Rows from block 12 of a small self-supervised image encoder, named by matrix and row number. Each number is 128 + 24 x the weight over its row's rms, rounded and kept within 0 to 255. All counts start at 0. Numbers have three digits each.
After each channel's rows are labels from the 100 images, of 14848, where the channel reaches its highest value: "top examples" is what is common among them. Only what is clearly more common there than usual is listed. The data: dashed paths with two dots that lie on the same path or on different ones. In brackets: how many of the 100.
# conv: 3x3 conv (model.blocks.12.conv.weight, 96x96x3x3, each kernel summed), inputs 0-95

conv.28:110091156153153125130146103146113131088116094108083129150126131161127115142070119164139144107126116128134170140118092123098097111120169142099141109136133123118159131130116126130109097094111111166098147124113111110151113132117164118171084126134076128155140162150157101160077074141128127149
top examples: long paths (61)

conv.47:134137136097156128105157109170135087145122122116101145142158136143116107144112093144148088195118116147139166131122090111134134130064138123085109093159125142109145140116139115155088123153133146122083103116137100101164111077105176101119144125127157135142150120101116179142129124119153121124
top examples: long paths (76)

conv.75:144136121163105154120127151125146148175119113152152125097157127102086147139135139123080116152099125132093147093140106098151156159099096099127116145132154147097157148154122112145117178151164159124102148147098110149133143140126149153102152132104190153102152139114092151089101116141147096150
top examples: many distractors (88)

conv.29:159123133077166118126134131116179109115130129160109099153154125180152151126142121061116160149129157151090137139141070123142113103129129125163145105169143120095144118120087105152126139150173116116125125121095139121173158164127160147141111128123146148123145117101108164116122086116102104125
top examples: long paths (72)

conv.57:103098125152109124098151212114140128150121142112091071123087127135110143120105106149141141064102116139111127139132082101144137133113133146100130122158111147106129123149156135073115120102169116121127113140135133147111146142111131107085117147122173180124090131134114127130100111091137152100
top examples: many distractors (95)

conv.5:108132151151105114092154135146109109168106105118092099147156109095125136131110105127112147149113103123104134115120116133146146130057114145125148060129107138146175081160125075130091112115121134105080119143166096122135119139127181118088125133123115122110130140122144097111104097151161150127
top examples: long paths (67)